config = dict(
    downsampling_factor=8,
    encoder_activation='leaky_relu',
    encoder_stem='deep',
    encoder_widths=[64, 112, 192, 336],
    init='orthogonal',
    beta3=0.9995,
    alpha=2,
    lr_schedule='cosine',
)
Rows from block 3 of the encoder, named by matrix and row number. Rows with one number belong to one channel. Each number is 500 + 50 x the weight over its row's rms, rounded and kept within 0 to 999. All counts start at 0. Numbers have three digits each. After the name is the row's rms in percent of the matrix's.
# convs0: first 3x3 conv (encoder.blocks.3.convs.0.weight, 112x112x3x3), inputs 95-111, a 3x3 kernel for each
# convs1: second 3x3 conv (encoder.blocks.3.convs.1.weight, 112x112x3x3, transposed), outputs 95-111, a 3x3 kernel for each
convs0.0 121:500506587527503500500500501500500500500500499500500500544504507576500500501487503500500500447500495500500419502522533500428502500414500500500505502500500500501504500507550596548500493477425527504500501501501503501502500500442557500492610500500749460597504403463408502597500500499499500497500500500447500470188500484501500682497500499500500500500500500594500500643500508505576635526477500505503503500437522500476500481421443501506536496459507511221511501508551
convs1.0 092:515502489502509443501501526500501441492498501500500500565500521556401516658500497500500500497498500500499500434449549501360499505495500500500499500500516500506522496487526554467589507465514503551402537503500537504496498499497492494499493495500495508500503489496534498515500500500499500500500500500499519518500524500527500500500500500562501504557502501499522488499481566498507482444744666499496502507500500535491475520528501528500532500500481378211508486366563
convs0.1 091:434502501500502525504501473500500500500500500500500500501285442489502451470419499499500500500500500500500500479268512399500501500500504345455353436498535480508517508487576512502501504500566512506478501500491493500477349423494484445493491495557500521565498518501477499504500500500499500500499500500500482514400472499407464436501503500496500500499500503501508511499502504524457479395269501464494560581651618335500500500497523442472369531520469503511502486498501
convs1.1 096:198363354477500529500616694501500500516500500500499486498477501500448453467435488500500504500500512499499499513483548503501500503480483430499500500500500500507500500493497510500499500494495500501500500500500500500500500492479451467493500500500500501500507511500500761500500500500500501500500502501502501557504526501500468500500501500500500500500500500503540500503493512464499499500499500490543728502935346500532498501500500501504474500490498480439402529499862
convs0.2 094:507544502499488500500500507500500500500500500500500500333442505436550501380518492500500497500500499500500500502494525503531494483500502491483373454477527500449481506500507500500459511510505539506503496499503493498499503501503500500462462478436432410501497504514508499499465500495500500500500500492490507475568500522526515485500496491500500494499500499506498501509503498566436501501529633525520615421468502509504506502499497623501505502503502500505459505452501
convs1.2 068:500603500483484500246468380500500504500501528499507502500504500503496500421499501498497525499500573498500509531582514501486506466506498500500495497489497491500487505500500500472500502500561502593484770500375500501490500500500613500496502500495542474486486504497506375517498500501498500501499502501500498500501501499557502500500500500500442500478500500541449482506489500500513324506499579496475500499498493501527500500502500558500500525501488499445501404494475
convs0.3 100:507523503894503390547509482500500500500500500500500500492318501500469500556491457500499500500500500499500500506501500480499500501510500500490491571490491491498488501521500524503499499505511600370630272493612595384569699466322623494407501500236491500523661498580470496602498500500497500502498500500500500503500504508500501505514501500500500509500501500510415500504500500662500497606500500485498420520610422500502496500500500498497486506500501469498500500500496
convs1.3 108:500506475506500211506500368500503500518502498509501500500500526500522500500500511526501500501514500500500500500500498500649500500500500500500500497500500484500500500500525501546500500498500494500500496500500497500497500500500522506500501500500500500500792277502456500500500501500502509500500504500498500503494500504494465503500500500500500500500500500515482500501499540500500500510451458503500500501499500500500501500500625551506630500453520502500500611452517
convs0.4 083:500519514553501426267481488500500501500500500500500500515501516500499349557501350500505506500500507500488500653500498500500494567500498510506503496512500524367521499504584454503651500505666494477489500498492506500458503500636277501499274501500500504500499500520516522574500500506500505505500499500501497498490501500500502365502500471493491500491407470509501495501445438524500500518501499500439499505508565351496484506500511504548467497447503506501433744541436
convs1.4 099:500499500497495486500497470502503500502499500502500500509500319507500477498501493502524501500500538498499494500496283587485497537500499498500500500465500500500500505500496559546497558549529434500500499500500506490500500500500500502503499500504500500499499495458469499502367483500446479480465489486499502500500515500500500536500500500500504502498500500501500514585500515518501503486518500481561284491485413592500758498517508424500525501495471530500492498521500
convs0.5 100:500499498532598500587521504500500500500500500500500500492502503502495500500498431500500500500497500498500501496500501500497501471499475534500520542538542638562655499503501478526506461503499707500510386486485423491500501500500505500500534531538523479502500497499500438539495500500500500501500499500541500500555500566512500624504504503500500500490536500502621499504500500500462497499497486498509504393499478513525507494504421519488500500494485406502501497492486
convs1.5 096:504501500502500500508505500499500500501500498500499487500530514500501500609516501501500500500500500456489479510606503502710499541500572500500500509767508500513500500500571500589505499500500438436487482490499499844523472481463499499491500500496507500500525501500507394501500500500500504500498500500500468452496488471500500528497417500485496500500500508500500500500483407515514508460500494500500500499492449408367319457276499500500500502568489503500500452464493
convs0.6 106:488378497473495305489441486500500500500500500500500500493500500505501500417478460500484496499499495500480469500501494499499499500491438546499549472487488501500703501572500517341458515500448373500478508501473552500495500500500456484488389470484550498500521541505487420472500500499499500499491488499500500500521500508500497406500502500560536505659537500486499500521500542488496520469745419428438446506505466459500644502652767500598615465356500541538485506435493
convs1.6 115:663512505505503508500504508506501503534509500512500500312416499496499501469486500500587500500500500500500500500499468500507535554500500500500500500500500500500500500500503500496496495500499500500574500500500493498498500500695500500500502500500464500732500500519500500504500500500500500500500500500317500503434442466498502501500500500500500500500500500510500547457529508508500497497495391490500694498499498500500512500500500501500500500501500452665498500478498
convs0.7 105:568500498494479457500497500500500500500500500462499493500504435500501425500500507500500500500500500460500500500500491500541500500495500482354502480497501509500504499502493511580391502439464495498454431490418496500501524519537510511536527517582513504486501491499491454440500500501500500500484500500500536651495562617528501502499500500500501500499505501504547511500487355490492453502841621751704610536519659519531501407358419500180342501533501490495442474412496
convs1.7 101:290482495464502500489500500500505551510500510582518520483500499479500493499500484500500501500513500499536501573500524494542553502521518500500500500500500500500500509500568498500505537524509452500500469445476447484489499499499436450446368356339483402523354501401394500500494497499500500500500500500500466500499477474510474521514511515501502505489500501491500529380461502414501500500233484467464363498323499578579585417482499497400508461492488457500501384549500
convs0.8 120:523500547500510503500500512500500500500500500526500500514490390504442420512493482500503500500499508498497500540495496505500508256500500416496500456374525496508502501501500552501488403497519531493496511541514502530539502502367508573502479555506495502507338480503494512488500556502473500535522500500502500498458500530500480498556500499499496500218387500502468492509385487512499506505506500517527503505469517476501425443497497500490501510500528507395533503508542
convs1.8 105:496500500500537526502502499493498500500448497500500488489537397476493472495498478500499669502500500501501500499500499514498500499500512500508520500500500500500500490501500500495500485504500567529564500535501579491494500500500496500500485499500499453512420579505447588501500460493500496500500500500483255500500479497493500492500500508500567508500534501499498492502500500497496500432351526500478537501500526500500502594703500500513535550500383500233509499501587
convs0.9 094:480499469500495339500502483500500500500500500500500500505499509492500607502500539500500501500501500501500502471498449500514500500500500500489450507493309500500500500497438321500500462530500490468499500501508512579499504472500450501501396495494500480512499497500500497498500500501500500501500500504449499490492500500488568500500496500525500500521498500515471476504502487537500517521512507502495509484607501492504432498585499435314495502502480552500394494503453
convs1.9 082:508501500563559500491558500503500500500500503517500517451499507469504537500762500500500507500479500505501501460575271500504507500514483500500493501500497501500496404409501500486502497494506501479442501465409517493422522506500500500500500499500476376611498454478471528478500500500500499500500500500415480500500500500490500545500500507536501522500500497495500502500496485521493397423502498463499501549500467503585495500501472460499513489529497499500498507476573
convs0.10 144:500500499500487501492500514500500500500500500500500500499500500500500502499511504500500500500500500500500500493500500500500501500501499500499499500410425501498495477482500421500499491414495501512522500503524500501506415500500469499500483406402500500501497500499490499497500500500500500500500500500500500502500500500500506500500500500500500500500500500500505501503501501508514510500492498489430490462500500430479500503468458507499348500494498501502499500402500
convs1.10 038:500500500500500500498500309495501500494502501477496500500500500500500500501500503500500500500497513499484500467500549497500500500500512487500500500500500488500501499502502498500514507506585503502501544501499505515496500501501500500501500500500500501500500500503501500536500500500500500500500497500500501515502501499532500493500500500500493500502500503500550499499500495488476501500502500500493501497422497500500500515501472501479488496500496492500440468381504
convs0.11 086:655780251510499258573496292500500500500500500500500500425499500467635500497495500513500500500500500500500500502500504506500495503502505546559500520506500581532506501500498509500499495489513500465500400281886307499606364444494451490678462498500463497495490494500455505560505500500500500500500500500499486479500499528482454500508499500500500501500501502417500499454500498503500500500689500500500500501510410423500494501500500496501500499495500427477466499713496
convs1.11 096:512500596510500525508500501498495500499499500500500499518500469500499500500500500500498500500500525493500500488500456500500500497503511504601500526533591500500516501488500500498503500501520492488492659500500775536500500875499552662500538506500494487465500483500500500500498497500498498501498500504555500500500500500538500504499446500498479500500498501498491499498485501496500476517499500511499500500159500517500466500439483515526514501500595501500551499500500
convs0.12 082:500500502500484476552487492500500500500500500500500500500509502506489501513489501500500500500500500500499500500500500507493473500497494500500500503493499500500498500501503504502503500494410503500500514479499479474539496495495483472485466479500499501503500506679559501500500500499500500499500500500500500493509506500500500561499500500499500500500500500501500547524527503510510525502510477610583500527500495508501499504502526499502505509500511526483495514500500
convs1.12 029:507521506510504451501505504504502500500503505500501500498500499499500518529497499531500502519510508501500500499509482500410528518499495500497500500499499500500500500558555500499500506500500500543509495500505504512500503501500562500500500500500500500643498511512492508528500500500500500500500500500500498500499499484500532500500500497500500500500500500413440820500507509500500525516500501499473495496496520500471674502510499519464498446501531500500500553498503
convs0.13 088:500426503556497477500419500500500500500500500508500500486425511500458547496500497500500505500496497503497499500506503500481501500500508476495443501450387527495500500504483508503500500498513500491492597504560502496515377497482332498496379481506432499533280501522500500480500498500500499499500485500491499461471514488491355500495500500500478466423431502445500513503730498503526500501441631500509577659485500500491545502496367336511499503502502497469500501517532
convs1.13 076:490476503498450468497498421488500543497500500500500489500499437486494500435496502494499628500511501500500499501500451506487618454509446501500500501500500506501501424499467521477516493499497497501474514502488481441393500500494489500500497498500498448502500529428499498502497497500461497500493500497500506493500546499500498389612500500513500498523672488500500488505485501572457554505443477500494497500591616515500501412587485495499527500522422488500542510510520
convs0.14 073:500500493501505507808508507500501504500500500500500500505508479500341524500460503500500507500500501500500500501492501500499500501500515500589476502506494433500500501488499500500562500495523416427500501500500500562525500500541294500758249500587524510500503500493493324498500499500500454500500500495503494498499500508500494521500499500500500500618500500499507496507465528503488551461484468498495505625500485500500480478557355496460495497492500397498493500482454
convs1.14 072:500500569500536627500546500500500500500499500500500508496498500487500500448500499500500500500500500500500500499501309506500500523500497500506500500500500500500500502500500538606500500653482496469500496500500497493499500500501500500500500500500499500500564500456500498461500500500500500500498500500502500504500500506500501506500500500508508491500500498505500500500500500500500499506539553569299500544602500500565718500441500501500502557503500502500500573514631
convs0.15 109:500500411505502511500502403500505523500500506500500504465499464500500500478495444500500500500499499500499498500500458500515500500501484443497499472435458500511511500494418501499495498488478500516488531515407495484455500421490500501506500500514413477501478480594494463500500500500500500500501500500510495338504500486503500346567501500566501495552500500510500502527537500521446423499498462505532500499500433500500665447500573433495507500500503505500541505495496
convs1.15 126:497495493500500500528500508500499500500500500511500501464499350480500348499500399500507515500504503500500507499500487498496495500500488500500500456500500500500500506521529501500511518522615500500489501500471500500491500500500500500507500500500438515503473502498505499499500500500500503502500503501503498500500499509500483499533504500554500500509500500503502450500441481498478500413500732442453558451502500462491500490448497489497496500526501458503502433612502
convs0.16 111:550500500500498497500499495500500500500500500500500500500452500500419477500501501500500500500495500499500492500489519500430499498499503492491430500500500508501449490558466500511497497456494500500500586512533521501514500514500504509503500523506504544500494503457506508455506494500500939497507500500479500500498498384500495498499500500500500500500450501499458500513500500488503508476502501506486500542500564500389502423500502403500447613191498500411492488519515
convs1.16 128:500500484499500500498500458492500498500500500500499500500500499500499497500531500500514500500500500501500500493519446500501500501500502500500500500500500499493498500500495500473499497509500573503500518579500521510480565500499500501500502565500501496497490239522499668372495500500500501500501501500511481504506501342485500500499500492500500497501502500500500507500500573500501500499500516261500568502461501409499524448551500517500563500558500493500465499422536
convs0.17 098:506506501519505500500500362500504500500500500504503517505500499500499500501500500500500503500500500502500499500496500500501500500498302609500427621500326519512468506500500629500384603500518500492501500520730504529633501501472441366359493437462500510507498639464494601494500502518500500641501563606476500505486501500498501502500503500509500500509500469424542503500546503500576501503461468606496500572467558500595503614511453511410500516603501533514500501545511
convs1.17 091:500503500621564500500500191500506527508523508500501501499499500501487500503500500500508500500500500501500500500517496500499499496505500500500500500500500500500432500500594504500500500500547500500430500467500500500500500499448500477480499482495499500501506559500500500523500500500500500500500500500421397428454500450500500499500500500500500500500500500512394499500499500503495500507541500500670500500500530504502504494501501566582501554503540499498539739707500
convs0.18 105:500500500493501505312502510500500500500500500500500500500500500454492500500504503500500500500500495488499500500503500505500499396500511501484498500484499500464491550479494506500498500631521481439500530501421514517435386407693352334484478477485469497493523519510478518534500500500500503501500501501556500500506529501549575462522507512507500500500498500548517561608517485561728554497501530476506503417455546477500486611584500621825499515502496513515495510559478
convs1.18 117:457499744313580639220406490500500500500512500498500500392390456459454490500383427499500500499500500500500500500634496500500501502499493500500500499500494496499499500500499500500497510500491500488498498485500500494482500500500502501502501505513502500388509502503499503561496497487499500500497500500500496449501500489529501472498498500500500500501500500503504438510530447532510536460500435500346500500500498500516403526500533499505497495500501510502480583499523
convs0.19 101:501528501471500500501504500500500500500500500500500500500499500497486500531500500498502500497500500500500501500500472500500502442500499515506502510524468500500501508498518500500498518500499489499500501488500426484497502503457612567502501502500456498494500530559496492401500501500500500502500500501500500520500500500491500449475466489379500499494463500459349440500499409503478416524502736502545540373423493339501500323502549431500525449473488500422453503486492
convs1.19 098:501583514500597516500500544500500485500500499503500483503500531500497500499500500500500500500500500498500500507530507500523484524618494506500500507553501501548537502481519494500498500500430500480484330488495392500497500473499500494500438500501500274500492489695486400550494499499499500500499500500504443498500482500500485500499500500496500500458489500475470502500500500500501495404493500576323499073500472491499453502500499500500492501500500589541500504501448
convs0.20 086:510517499530504627500504500500500500500500500500500501500555466500500442431500498500500500500500503500500500500508505500507508502501503500495504503502506577612535500501523495500587494515514571519500720500357500423497459476480389415500479500501450501500450457503503510503500496488500500525500499471500500505500500591500500490500500500529500500539500500471403508493501501500505502448492496529499460510479379471470461337395457493504502494501502501509505514500506
convs1.20 086:476500501507503686516586646458443492500491500500500500392501514500500500500499500495500500500500500502503500501469498426500322500500503500505522505519685500595525500504500500500501500500501500505692505722521505551491500500519500508526500547500500500500531683501622543448501500504500502505500500500500500502500499727500503503500500496500500480502504500500500505501464496500497498475221502439500738497689711361500501499580511282607445500499534500500516501612500
convs0.21 132:513500502501509492500501500500500500500500500500500500500525503499503337500524498500500501500500500500500500499497500485500500500501495499511694489506577517543544483503460500480500519502492494497499493500499477494500445502500436511520509520518485462500502496500520581500501507508500500523501500500500537490512500649616500500526500488502500500479500447484522462488500490498514485496500555500495499505503500567498502496516500500482501500430520431531497533501500
convs1.21 103:500502580500500567500504641506503506500500480500500500527500500523500500506513441500500500500500489511541494553503488509499502500612496502500500500500500500500500477501492486508500501500451500587502481499249454500424478621527500503501500500500458500475506504499496504558500500500501500500500500501428500494499500515500514520572578531499500456496519500500504507499457486512500507774503440611473439492529754507519526499498501494509573500510500500500517499500504
convs0.22 118:395499539465500467500480470500500500500500500500500500405381500500402501504508500494493500500480501500500497491499529500499499504574454500500420503500495504499591267457501501465496504495498500486462500500491404467448500500468460500500468500691501527498500510502526412512569498501493500493500499498531500493505499497462494443513505507477500500412455517500487474485500503500478313500523561440497506500488498501500485499492476507532548361501474524463453499502501
convs1.22 097:502500486503503721501556500502500500500500500500500500504500490501506503500502528500500500500500480500500500500500488500515408498500589500500500500500500500500500501500500509498500494500500504501507461513502500500500500522500500500500500500500500593514504500500500500500500500500500500500500500500491497516499500500500500500500500500509536509517555500515511500495500504500500500426504502417500469500138481459498500500500500500500500500484500608500438500502542
convs0.23 078:498503388491500497431490678500500500500500500500500500510501540500513494495526534503504500508500499500500499500504497487500495500494501513575528500499509512489513428500515500499479506439500442479511494501499539439500500506563557515510683503503500469497490500505489493567502500500500500500500500499499482481506487502500505499422500498495500500565498501384500499499495496501498503500558455500474500596370500500331478500424549500499498227504343517288495482499500
convs1.23 067:494622497613519566498499499514500498500500500485500500498549495498554549500531660501500500500500500455500500500392496500505493500497502500501500504500510500500500446497489498500485501383472399497500490500498551500500500500500500500500500500499496497502500498500495500454512520500503500500500500500498499544501475502501500501500506500500500500500500500500500486500511503498591500529497496386501520717500501516511544417499620497500392500498500551500500496571507
convs0.24 088:532500529384524498439494635500500500499500500500500500499500509500526574497501500500494505498401500491500495497500499501500514498501500489433413500501362496500444508500487519593500501501500508479496504500486498427371497498372551605530500505419506579494499633485494451501500500501500500493500500396416615496500504496503500499500508500313507500277500500383498499481491499499502499455437504500525546491500566452497501470442491499411501409291500499176499500595477
convs1.24 089:479500505500500500500616336498500499492499497500496494496490503489500524516500565499499500500499496500500500495432501403500501537500493510513500501500500508500500500482500476500507503494489470501500474500778502501492501500500500500503500500500498500499503503498500502660500500500500499491500499488521543514501505500504570497500500503504500500500500500500501497499451500501500496501501521500500999490476489500581507501500485524511445527501495500496500505655363
convs0.25 080:500500595500106500652500547500500500500500500500500500483493499500501469505501498500500501500500499500498500596500499500504498508500500510500573482504500506481501500473479475498466514500500478500184515768499500500500491500500482500499347392439500450472542500500566569497500500500500500504500500500500500500505500500505505500501497416500500488519500446417490492573500500502637510500739586501500501537296500500520501501500517500415500504490500494502493501359501
convs1.25 107:502502505503847503368500514500500500500500500503501525500516503510541543473529523500500412500500500500500500500500392500495500500499500500500500500509500500500500500500480495498482495500432633500481876502452597500497508510500528508500508502500500503499500498493522601500500500499500500499500500500500502502500506520501628595500500501506500500500500500500499500500500500594500500500500372506454391336366507500500500500502500278500501498500500500510500500500500
convs0.26 091:499500514500500500500500534500500500500500500500500500385501506515500366521432299500500505500499502500500500495490500500500500500499503501501500500500500437441500434494492512530500500483488500478210636623459500500472493500422500506482500500400508527446585497497500500501501500501498500500500500500502494499509499500501580498501476442500500400500500500503503475478580499592500536500500500501497515500501549500605517510552502460500496501469435406461594503502508
convs1.26 085:490500499500500554334458524500500475500495499499500500492497497491499499341500596509500500532501500528500500498487500520499497526559472501501556500495500499483477477525500516500499497580483499493480502626494500648500500506500500571503500595586490600463475489533448521482498498496500499382500500498500542533500500498489496432500500500514894500500598501492500500509488604482500684480500500496500500496498402496538510483440500516345512500500501543500500498477489
convs0.27 096:500500500524496500506465447500500500500500500500500499500500620500291591502469549500500500501500499498490498515500500500502501500544503500510490505590507415500505500500289500500396489500469498418500500324500551500500475500494494500500449457500500551500507451500500500519500500500505508500500500499500482500500226494500495501497499500479500501500476500450500352492456501502479502500416500463416497500512497500454349500255357269502451479500450504496374512550505
convs1.27 111:500500503529500517577504510500500500500500500482500500499501569500589500500529672500500500498500500498500503501494498324500502474343500500500500500500500500500500500501500425514500395369472500500500500500500500500492500500499502500498637500500501501545498688500542596649503504500595586505547604520505500510500500507500494501500502513497500504500500500500497500447508441309500423507503493502804500502500502470495480495500501500370470569496501500576362476500493
convs0.28 088:500499500508501501503500500500500500500500495500500500502491524509540596500500893508502500493500493498500483501509502487513503491498504500497516485487551508510533500549500502554525526519499500435473594500512498477478488449474501502500500496451543551504438500320502494456499498493500497493494501496500444451422500575443500500500500497494500499488500500474498500504458435480345395554469545501492498558500598512467096414501478440460456500498498529464513409496495
convs1.28 095:525500496515501500500500506500498500500500500500500500500499496500485285500500497496500500498500500500500501507500500500500504504500499494493490470498500496494496627499500501497571520499512511607502709645504515500499498500500499500500499499499488471441337500476510503501500529548500502502507504508501516529502505508501515500500500500514500487500500494478500529500500532500499445496498551499510939118467513499503501500547479529500501421522450387315500595493497
convs0.29 130:477500506495500500381501500499497498500500500500500500418509576469500500497519530499492477500491522500500499377488500500484501554527502501492485495494474500460502500472506492514505514505559425500447501505500507502488538548509535509500499498372493500521500476500504510500500511500500497499500501515508508560486557502467432527374500503501501499500500502425380329497500498496457502499500499401474494500496493297287500396404504466483492500502478590490483488512502
convs1.29 115:500497518496513500500500501500500500501504500500501500500497477500502497500473500500500500501506505500500500500498500500427504488499500500510500500500500500503500508500501500503545500500500498477498496499503495500500502500500500500500500500578503463501500538500500775516500500500500501500501504501494502499430501500498394500500500504500500501481500510511580524501500505454553477500496483501523502500685594500506500504500501459502499497500478475458520500500342
convs0.30 129:503381580477500648429500496500500500501500500501500500532499502528503503500501485511500502500502404610500500507495500500329502497500491500507500477502508483517582455535500498314542491498501479473491576548495511502489508498489498500492468506487398644579510458511500625499500500499502500500500500499442475489437495489502498504499500501544496505505500500514495509541500501461499504448442410537504431579479500500429500499463339496470493526356507437465305427395489
convs1.30 122:500474520480574522500524592495495500500500495500478497500497528499450644498410489500500498500500500500497501500517501519510576500500468500516500515591520508502543555485502480500500493498494494503500501473500498500500500500500500500500498500531462391493499521145524498570507500500500500499501500500551500500500494474495501500501500502500500500500508500503523501500562481522497499395471505502486418382517498559505521579500502497489498523653490504437812617506516
convs0.31 080:500502513500503502500499484500496499500500500500500500528507517371455527505500499485486439500500500500484500503500500509500501469504504498502500500499500439500417503470504500499501485481521502543542499501500500499500501497455487494493489500496507484499459647495500496495386500500500500500500500499500500542501511501500500499501508503506550500500500500516500436516532487500510472575442522500398497500474488345474500504427496500500490360495424500492484475500448
convs1.31 077:457414438500507492497500507499500500488500500400500500478371502500505500499500582500502500487500500499500500504506500500554500483441496500500500500500500500500499494509504477521496451378507500592524500500500499501499548637750559634557500647500500485404500523495515424541500500500501503502538531502515473500500497504500499324500503500493500500500501500503500500498516499504500500498501490501499496486500638515467499500474482474487488518499545510682518501499498
convs0.32 095:500502419508596501500505529500500500500500502500500500447500505516505504643609497495488494500497499500500500504506515491500470477500434479500500501504494420367447500499500501502496500500489500369501503490473499606500495500500500495493505500498501505495511533537577344499410500500500495428500500392500380421510501494538500482505501500499503503469500500654701668540577690532563696502501477500500500438500500513523558459523557362500542495552520478500490485505503
convs1.32 097:499499622500500500506500500500500500499500503500500500450271458456500481421501501500536510499500515500490500501504465501567499489500500500500500500500500500500500502500500504500615500500500500500374500500500497500498500500500500500500500500500553514501501500500502505520500505502500500500500500500499500532498488500498453449500490498500497492500500499517503494500501513499500511505552772499500514443329466500498505500499446500501501513504487500590505398433500
convs0.33 098:445499477515500500499499500500500500500500500500500500500495477496499489491496490500500500500498499500754500494494515477500521504500500469489481501510498500500495465500508500500510538500500500567528600500519527488518501500559511500503546511531541504419501504500492483497527499498500500497506500500500500500499499500501494502484500505500500500500500500419430492437501493418476500475455523501540549556534498397379485410444328276411433500499500482500498571498500
convs1.33 100:500500432500500500503535509500500499500500500492465470502494499500483419444500511500728501500500500500500500506490486500501495502502500501500500500500500500499498500500500552500499500480500499500500506500500502522349499500500500562510500500500506512500500309545489500500500500500500500500500500500499500500503507500498498509495500498500500487500500499500500499500500507509541500500840457499322593505500538501503519314521531496500499488311581500506452525563500
convs0.34 090:500500500509521500500500500500500500497478500500500500509412500511500500529479518500498500490499496478485483501501497465501496500500485497500500504556499500500498484503446523503494553498463508420499534453516516469509494500492499501500500509503500516508548468484499500500500334504500500500500500501500500502494374501500464500464500500448500500424473500497501500500471500492503500509502507505513502503591500488516512447235499466392427500494498500500500500554499
convs1.34 088:500500499499500500500500500500500500500500500500500500500471500500428496475500498500502500500500500500500500479500500500500499500500498500499500500500500500498500499501501500500506498500493500515499500499765521567703500500500500500500500500501510516502500208515500500343500500500500500500500503500500495491497524501499500478493500500500500500500500500446500500500503501500500521501500500500500500500486478513500500495540289499369500495466500500500454500500537
convs0.35 072:502699501504500501508501499500500500500500500500500500529511582505473499498507559498499498500494497499500500500502502502500500495502509426499304388301500488447500502510503504500500501518509496427437490492444500500482352373396501500497509500497500501323515473478502496498500490498499500500499500500493497500462499509501500426490478500500502500501500500519586489589500388498499415510420508390505479501530515499501500541500503508499367505714493499501499599533505
convs1.35 075:459497485445462499500494500500499489500500500500500483448508508504500510469500535500500500500500500500500497482502499547498500495501500467482396500500478500500357492495500500548511496500500887546498953500505499502508500500498597693499532500500435500525487517530502500476503502501501502500500500501504500500496500496498250463500514502500501500495500503542500503509505455500500360496507516499474554496556506501515411497465497517610384462500534500560501066500424
convs0.36 077:500500500500500500500500500500500499500500500500500500499502520532504500500501594500500499500500498500500495485488501501501514500500509501500428499500491505520531500501502503501502500500518500500500500500509500499464412501368480505510301506352514537500453346414499332500469461476232485456500459419504500500500344496500500500482490500488500500500489500489500500373397474465500500459470500500500499536575500414449472451135258363475281499500500516500496499501500
convs1.36 095:500506500500500500500500500498500500500500500491500499499487488500438435500475483500500500499500502498500500500472500392371500500459500469481497488494499488484486498489487497489492498477487533564567526511711525526561495497498498499500499499500497500336500222369394368372500501501501503505501503504502506529500538516500506511501502500500500500500501500463497484500500496438416424495500500499500504500502501493500500497500500511505510239165473500500446500500421
convs0.37 078:512500304500504500501356443500500500500500500500500500500497499488498536496500499500500551566500500500500500499500500494500389500507500500504512577519503568501478499505501500500496501500501520500500500500500498534559500460500502422355501413398500500510491530513502500495562500496500500500500500500500525490520530499488500518500500500500500500314500500353500507437541396282500378487488485454488493375483469497398481481525511483434496490350508452640500500497496
convs1.37 077:500499498500500499579500497500500502500498496508500501457465504326500557399525502500500500504500499500500500500500315494500217494500491512501502500500503500500504502499515587500510706513495479466298450500429493500473500500435500500500480500500602362417500401527513509370485452500386344500494465500500500500500500501499500500495474500500500500500500480500492482490499438494458500512472502500475500451500393500530499498494440497499472500417500500495500495492501
convs0.38 085:483493485501489455476507474500501500500500500500500500477500492499567434488481519501499483500500497500496496500500499495500491467511500590507599544456548600645524500500480481485507481499496500518500500500500499492496525368501515445526523500537484606500499514549461536498500500500500501499500501459482504496455496500505500367554500500510500476500497500500566493500502496443503499595500499630481491484532528490508501339506499481503458499587495500503657538505462
convs1.38 092:500499548652640499500500504500500486416500500480500499502481500501433530511500517500501481500500423500501500491453484491495515506512497500500500500501500500500500499500501517496500502500487497486411597499471551500465334500500500501500500500500500500496416499496401145508500500500500500500500500497499500513500500464500500500500504500585514498503500499500499490498499497500565480533398502497421456557402416506500506493552508500500500522488470477462506500500466
convs0.39 096:461500500550501523557555497500500500500500500500500500495500500451500495496515499500500500500500500488499500500524500501504502342013503502508514515500570524503523501513500504501504500501541348500485487500497531532500502506501500501501500500500500500483566507500623500560498500500493498498419465456553500566501500498499501482500500500500500472500500453497496502506435520499498508508500510500501504502383465294290506499460500500500500497515522505392531455498498
convs1.39 075:648575558562502501500485126491500500501500506493496500497164267503464354500484500500512514500500526500500500440498500500501442499510477498500500499500500500500500500500500499500500619535549499492480500488500479487500453497497482497496496500500499554500457500499527419568501501501502501501500500500501491500502500160552501501500500500500500500485499509383500500500364425500500426499526508500517516500500500483497500500496500517430499500398500500499501461594358
convs0.40 092:371383443433501503501589648500500500500500500500499500491396400509493336501491499500500500500500500500499500439498496500488478502500494500499364541527500524537379504499500508499500504500497500503617434500500379499468334500465448500500499479486521655503466507490470474500466500500500502500500498493444500500466499500498515528469365499500457500500500501478492500492500512616491554177314357499500505349723500500486498499500498500499500500446500544500530518475666
convs1.40 090:401416500500500500500556500481490490500500500500500500500501407502485467500499496500500500500500500500500500500500529500500506502479496392500500500500500500497433495498501496500501502497488500500500586500506500504510499500501500500500500500500500500500489500455569257500501501506501502502502502502500501509500514437508500500500500500500500500500500500500595501500534500511500518512500644500688500542478822494563500495500500498496385503511500500500500500500504
convs0.41 113:500537445476374461374485548500500496500500500500500500494487487500546224455500501500499498500500484500500500487509542488562478499499566500501499458494396494500402498469489421521292495508500433500424361493500406500500515500584502366497496470500510470499499685502467503500499501500500500500500499500478505500500639568481414457494499500500500500500503519456501436449489499419468398518566500466446439406417477501504496499670638463564498476505500501531499376488500
convs1.41 141:500500499500698499495486500500509500500599500500500493493514500521433514528501497500500497500523500478500497489655496541500500499496493487478500500500500500500500543497500610500497532509497499541508508500491491500500501501501502502501501502502500418543426322503497549499500500500500500500500500500521486595501669500508501551504501499502500495500502500500497499519546501501549500500499500636500392498349500503506502409657617490513545498500445498490500500458567
convs0.42 095:515494229517532500512500500500500500500500500500500500501500508500498504497490499500500500500500500500500500502565513500506506499498500500498203497500071498501263497514503351498497452488500412556620313485520475474499500502500389468492355496459500585502500665498574502500500498500500494500500500501492493500410490492426488510500500500478500504500500500538646537503497542612578499497367484484414489500500441511392500511502372591508466499513566493497507496496508
convs1.42 101:500500541408418497607492046500501546500500613500500527496501500491497503500489521500500500500496499500500534500501492444500498500500617500500490501404450500501494594428505513500500520501561502547433513498365500522502487497491606500499553621547501493332504500500575500546412347500483429499499495494500499500500500499556503500500500498500500500500499499501504504501491532576891500500499416505498328524500389487499496668500567643598492502507511500458519507548500
convs0.43 110:500490493500500500500500641500500500500500500500500500539502503500473500500502533500501500500503500479500500498505500500500500500500499380500436500610499494500346424501494500500480500494493622500500500500500500497500490500510492500500495500498500456508500489495510500491503499500500626500500500500500500500500500498501491514487499500499500500495498500515491500483499500500500525499501500502500506501556547438470500488500441500500410454486488508499472516498500
convs1.43 109:330500500499506494640499442500500500500500499499500500500500491500498500493497514500512556500539500507500465484500498498500503503469501500435500500500500500500500500500500495500504510500297529500500500500500501503501543500504500500509500602655500500593500502521500502512500500500500504500500500500511486501500500514512501500500500498485500500500500500500500507500502470499495563384501494491593317540494501337431485466500430517480505505500578500504500500498505